config.yaml
dataset: "larger renderings of crowded toy scenes"
fusion_encoder_parallel_block: false
final_lr_fraction: 0
Rows from block 2 of the fusion encoder of a small model that answers yes/no questions on an image's attributes, named by matrix and row number. Rows with one number belong to one neuron. Each number is 500 + 40 x the weight over its row's rms, rounded and kept within 0 to 999. All counts start at 0. Numbers have three digits each. After the name is the row's rms in percent of the matrix's.
After each neuron's rows are labels from the 100 texts, of 14848, where the neuron reaches its largest size: "tokens" is the input token at the peak. Only what is clearly more common there than usual is listed. The data: larger renderings of crowded toy scenes.
# gate: MLP gate (fusion_encoder.blocks.2.mlp.gate.weight, 512x192), inputs 64-127
# fc1: MLP up (fusion_encoder.blocks.2.mlp.fc1.weight, 512x192), inputs 64-127
# fc2: MLP down (fusion_encoder.blocks.2.mlp.fc2.weight, 192x512, transposed), outputs 64-127

gate.491 104:534512507533454464458431538493496424505480523523520440487538467532567470467542476550505445515504477476554523516475476487599439501508511501538542486555542470511501445486485488509564479517551494
fc1.491 107:479538481502501472455485496457522431486508553429543498481474496533523449507528460602506483510571538469526511458476469467525445568538437529450503510494443525530465458510473535452555495506629504
fc2.491 093:443498509424496524510533519487524434416467546551544529460464513427445533449441482536454553494451457465491515460466546522464467503507506507509556563529452522567487586491454423440489518518514501
tokens: "light from the left"; "candle"

gate.28 099:570533478468521515505535499504502509544505536468573503498518519566526518504552449602469477585480554482497412485517538450481591464546471555539510464489479442452512473519545468516534405499525540
fc1.28 093:528497562499551490449494525507553498523441478423554493571423543522498497556526457586578560578528491489545541544556502378476530518509431565501553497599496477472502515481469571543439399501496504
fc2.28 107:475448547526485500566469465471557604443514507515522458471549510453545489565570421563471475445505461468490484542521465527567500503551513485448485514454526467512429512490468408493556439486454468
tokens: "red object"; "hammer"

gate.331 100:549516411482536449460616470494481484539537498527507444549491509440520475492490519497414545493525527450570451472547549532477468526549482499441505447471510527510490433511529505537483451545564452
fc1.331 110:504476500516481559475431501574507478450435542485457563448433495497474543579484491490520527437501496529462525525434452544480499502458517485499482552519507475428488564489505501484439531470431591
fc2.331 097:438404470473541552481542450509515528493531484531520501502441471504528533495510476558463497542521544485588530516572570443469558515440521456439531496484441481485520537503458488525480456530428455
tokens: "light from the right"; "light from behind the scene"

gate.306 111:530418470496482559526435547470523545508506481541443534549486502572564503500511481440482381471458495541492521493510463470496445511496538460508514481506637432469551496548462465522496534516502466
fc1.306 105:510433442561507560460501544515537525450508489506507536449518547480391539495488578482524550418542483501478530537482544460500552507500480492498477471491528550533524457535468429397493464514497456
fc2.306 096:451518459505513529501489511503574463493504486461504478506472425650459494554494500574478513441459464471518516491508400486449471522448511508493477483489521587502472460521547489452552545455495546
tokens: "boat"; "dumbbell"; "dog"; "airplane"

gate.488 104:510537465460522472478453523452498513461578433532459492581460567478451513538497463521471501498512455418505568559499520474514412545482481543483511499472470558489455504501516488534535490501558579
fc1.488 101:494528468510488492506520529494554457509443485493489515508501514510480551487546497514520474445464541537463488428410476505484469549492476521490483467489502499531524482502546505447542559514474511
fc2.488 115:430535527536498533492496477486489559465481539579522461564571550500485499511499519438484509540574525464447483533497461469499478478548548519504464570516546478572453554547455463484482522486476487
tokens: "lamp"

gate.42 106:438439476522564485450554501524432476518437449497560414481409476548525512452475441524537449518519520500480526449461452459572464445463508516492493462540479506529547586466491459464497575442463449
fc1.42 105:450488454401539488460609493533457455435506477527563462425510466550477513502465499487508468450458488525565553484505483450507523476468492543511537481533486472546525477501512483518576513477541500
fc2.42 094:593575470497449504496511500484580489494551553474527509447462508456481580572474518510514475557540492523524518518510496468465466527459507453524413539482469484527551457508570573534519517454522528
tokens: "light from the right"; "light from the left"

gate.138 114:460495489496469459467469516499509512495545507558425500470533510509480396509510547490501523490566576471430458521480488463480558524472579510476501461543534519493505506441459556500436521508563591
fc1.138 113:509523512463572516533494463535556495509519486474575471485540511526556541473493528507511557512490512492577484477566503495510441525503565568479532469454484511414537515487425418511545534547471430
fc2.138 094:523480498531502508420511433627463536497568487513489496448433570511564452518557442462510500503516542485480486524504426496560444546513491504464549507512496470527555552497483496497527492527574460
tokens: "light from the right"

gate.67 107:505484517441542545477517566527542543507415488497458495468519466474511494528522516509480448554521483544488538520426498448382537538518565504615453497542473445557575469477468508439504497544489471
fc1.67 107:500456536456476617467528513508457550467485461517483474438525512550467460479532478490527475465551461594498509516486413577437596556564495516538493513529500431462585490436441480493539523479534559
fc2.67 126:444518498453522498449546506398519457473523535490486461534489418443449469472472507483472560433534464468491466537461453500465445475469409504567500452456497493475456462496507520463475452494470520
tokens: "light from the right"; "light from behind the scene"

gate.129 098:493589430548499460507532451499474430492479546499477509425514468553527464486584482462538478457510536467462499477547466434523495528491523506500441463490502476582429460476522429492490502527530568
fc1.129 104:495567452467436428544460495464462469458524561520502487442500543622515530468506440491538437503467503509471576503504507468510520471475511536465522490457486485513483486499547501471469523542532579
fc2.129 150:506432540520439495554417553431456454534545516475460511488478479453521489510481542531455498547447501527477466468532481423506503474537504559503508547611433541508437506491485477527496456487455490
tokens: "light from the left"

gate.17 087:553494506534488479583508456430527537504511486491473507503533461536574476498462492479471482532489519550462532517507450511539514544524427529506517542465512443559504557505544478510514441476499487
fc1.17 099:464491447536487495538510580432515529468489440506549537496544533532442506478466563449426529535477507425467495499551593471483528442471451520503478547525505482523488520519560473506489514470498514
fc2.17 072:525467504565509416510509450532489513566473439421516519466521494478532465504484527514556470536526525552459503564552520517494501493505549541581490451575446467480472515408527435462446530464459521
tokens: "light from the left"; "light from the right"

gate.9 103:488480449536514468594581539526435524433545532445501431491534451545498517501496548529485420525402499421499486456499519544507528571530519520521585564474496481507514494490516462496569481506537436
fc1.9 104:487493460487506467433493527553469514504477491515517534495563492474460497544491527465455524520522513571501525542480545517496488484484468583488540395574465505574507569548486468520463465478466555
fc2.9 086:527476538430512475473526572513451546492601454533451515522604515559500447468510564511435514481471505517519493448480521559541446547491534507507521549547526449502519516549432443546452464509584556
tokens: "light from the left"; "umbrella"; "trophy"; "lamp"

gate.287 089:522480548484530514494476431542545471464512427585544469548503513502480541511480501461503516513514512599419527506517460582480481589528564491429458484467560478506547511470553480494493521548452516
fc1.287 099:473522546430496513468525553427503491541472492456496506492531579546505484516563485522500514469537545439495560488466477551542476577463513498458445448470429499537468540482413441500534558567543515
fc2.287 072:462485428518529494525462531470462500486533503483489476570542590593509469515542507551517481531507449558538548484546434537501441548515553492494435573543472456509526529499428490524420523514549482
tokens: "hammer"; "ladder"; "candle"; "flower"

gate.116 114:580495417488538507518467488468494486500507494575510530487456476518500424496486458460522486497460569495502487485479494578454512542521526552537548498514486474471520458531441496489525496519543484
fc1.116 093:470473438449518437525513481461545462519476517521458512512491500508520561516533544514494454492393507475484487499547510497479466463446504534541502450460533461491513535486494376432479467561497502
fc2.116 082:592420519478462481464584485410465524520459456518505425478555523497546536440542465490468472478541528488537450521581503512516484501581545425522491454492504499463556534477544578527450522453499451
tokens: "light from the left"; "candle"; "rocket"

gate.211 097:472518528517572503480524486417516558466474519614469487552539506468497582557517584554548398556418482464505522498441502522499463471480449553517504494453492513498518472486463585594533451560534440
fc1.211 099:465485489502538434395461437488438492468477540510535525505540560487503529461528553507531440499509429481470488511522531528494455436500521470484536499514504536443493507521470478535537492546437468
fc2.211 090:473503474455492530516501511517521493589474470541536537494517561497500498480470493492455504489468468477456480472499542500515508417541505406473486459460447523406447528541525506453547514545491502
tokens: "lamp"; "pine"; "barrel"

gate.383 092:502522487546534527509573517422481524474538452480467459512546499543567525510517453541527402548503444510539482462513437557504517510477473484528512499464574502552512504477453527505517571509501485
fc1.383 100:563521444503499493497619555460483543490505493524466479458490524458492576486465529512526512517471499526531471484504412557537504546506463523526435490470516541527493453500496574474524440486528511
fc2.383 069:467508506441540551532547541437490464448485439471540461534542492483488544499545553587489521449590487520528445455523495507555388469515458433460479570488475507536497454501504514502509455438535484
tokens: "lamp"; "barrel"; "tree"; "pine"

gate.190 091:424458479600495535533447556495482420505504508476484470487453462475522494497504465551458482472533481475566499456509407485534536505521483539507463498476455516458426529501508445531456553536499565
fc1.190 087:598508631447437499501485505607500546539536470536499562457468533484426456423468506541472437491526499466485503557541445451551476513490571501547535474515487486504447489572461516497479465460434488
fc2.190 092:455485417542488549478485535497509508450523515513491526506471493450533526512462497468463490506474473553450577470440485510469486494507504483531520544511484545465561476496514450467568487438476474
tokens: "boat"; "dumbbell"; "airplane"; "dog"

gate.374 106:461602486454519484535450490482552538477542524474543526472501546497496519561549570537523485495473486457473494502496537511456540495505478533450487466536507455473458488549510506483627441513517584
fc1.374 110:482459494592489482467479484473511524478478506536413495463496568502515486487493497426437559506466564446462497538512499467588515537513550490505470502461454525458483505569550514525426536456477534
fc2.374 123:550541538495462499561581528485461479445498513564547504499443543608475505422422462534447485571504608528536488536457519522587541434424450559512517461512516530476438571525513508538500466496507551
tokens: "red object"; "brown object"; "green object"

gate.4 101:487441451496434464518487520442536499521510447536490480494411523477448556510534515544500500587523432446495506502552545428536580554439509510485423511419517475484462430482491564465490487463443484
fc1.4 104:473551535499500507510484535500526430463392431529514576476470535559548493495470535482469511497574559594448486465478526571477448506529503549520540538498537509462523505523486420548540541507540496
fc2.4 094:513497518454431497635452511508578536469497436538485477425468542450519462568501485544476499554500533515497537517546518511449460513491482519463459544475527468531493531499527525442500486486450529
tokens: "hammer"

gate.212 101:548493515560541527469505461513505474500555461500440452580512469489495507569461496555512486501535518473578477467407466468495488541496499615562506472513500546530453508472452481542437528500471411
fc1.212 092:525506483530476511472505530536478556537489425503551461451449513591466518575584436473583520468462490567488539490502451552568456563432510505467516470443564445498446474505493492429489456502528528
fc2.212 093:454550496493500467576557499502584466508481449532430564564481504422508466462464547504429500497518481493519468465444444512523430498467498484497469488492475485549446481485544518545448403518511567
tokens: "lamp"

gate.257 094:518486478577537456489549482496501500484551456472515538525567490515456504457558432460506458535525553495468399462463499513463440527513417521574486444559471517532473440542492468520480562427538534
fc1.257 094:507446440498483437500460466562515477473634467469526510522517458485511403490556464487605513445398533490519444529536482520543460527480495458564501447549491526509495503528520464489509479486446501
fc2.257 098:489569533473439495451550531491488569514535472539464471553552535491469548506477435518476487499559507482453497462559528483510543485511470540427529577463455506514461535482492512437471544441521420
tokens: "boat"; "car"; "dumbbell"

gate.413 099:648523450408539458495509572471515540501452509509511540504521500500501434504478522437537545565483437462543516461535414522550574465513497563589527537466497513510476531528447501546529510542542462
fc1.413 101:475554621519485443491523496450544470527532477470522565537511400487472414483473497501516521444494488475529541459540514516556470479504490535521528463515466529592536448500512479546411534474538464
fc2.413 091:544492595626428503476466556472518564487528455465506486510569480439518490428402437528445515487520507483494528485504402499542453489492486517482495406490532473473553525413531467470479469420444486
tokens: "light from the left"; "hammer"; "trophy"

gate.191 101:556476494478515502500532518479473433516529595524517506441491518469506496518580483500498428530451479450493444556526500460524526511491445549474487620456472476423527486433475465566533494576505462
fc1.191 095:593472494406534528462511532449506440483490535424465495442462506477529558504569500526479452533496519540520480579521490464512499472454521543510505522527488447478472496414520413541431459533527484
fc2.191 105:512578499530576499483500463546525506479413506522523500550512536520458511486465468518551510456447459558526495497455469568492610536466428439434524509481529508517450530518461513469589500497483431
tokens: "light from the left"; "duck"; "mug"

gate.204 100:468533482544548546431489499467552430455483463439471482523573438446478538512501523481552545553533485485537534488454530527442557493450525524508452537537520444478423479486437476474532581469493468
fc1.204 091:575524550412518472539519514495479514517449537546468504528465501533516548510489499491482436426458507507527543494504520460530478476540521582467493452478438561474502478455530533477460390500521479
fc2.204 141:534528444479505549468463532461416520472495546498507476487575534498451504541516466465535522530507448501500476425469518450489540499490468508497456522488485471420483501473513527456471513484478534
tokens: "boat"; "airplane"; "light from behind the scene"; "dumbbell"

gate.43 100:502444489564480512524544496523521505489465469491508396553514469470472485560541563555371575480451474509545457525527452486453543528476542439527470501494520544532544566550523483495502448485470414
fc1.43 100:533532430434484504427552534503460450523504489525534476448503516559511568523493451485582475469456535498527451510533564497524538502487518455500502500456454438523540504505497528522536500525582560
fc2.43 123:517527460546536515464561465468498497507472481512534496470480477389507514587451457544448492529421474483561569525503468501478564488512559522507563515491532510487466537490439533500396475506579511
tokens: "red object"; "blue object"

gate.351 096:550538482486525521511483424453496541502496547494510503476488506494394448540484455534497448550506477450467478437476536528550540533548546572526565501585514518497480453486554462509520449555473400
fc1.351 083:449490457459505423554536491473477575430489510552455446511410498555521517530504565542519422444485525549560511531493466553462415564485508463487450485498455529495533493485519545475585514470529560
fc2.351 123:482501478532503529529464523498494540512440531521454522433500489458453518513513537390549526460468516517514453527489491453465414557560526513507498526495577504499446484511562452496483453474516508
tokens: "lamp"; "pine"

gate.85 100:563529542529443468466471429537491558478506530511521491524587584523516486481456491494484514538472496482486437465535452539483502520568509602474493441524503458467477531565540536499478511408479547
fc1.85 103:462460489489491505557490602512541419437454467470493458502473553528487450456544520487500558498543458547488483481528526505410524505473473481499458547531519516539514508493556529526552526488564438
fc2.85 099:493520571516473484561487522478505427487576431469453479466516545533428443496509561583502561494505445455556433536486443452417515487500516534553479546550472483504425547499551477490485516457492589
tokens: "red object"; "pink object"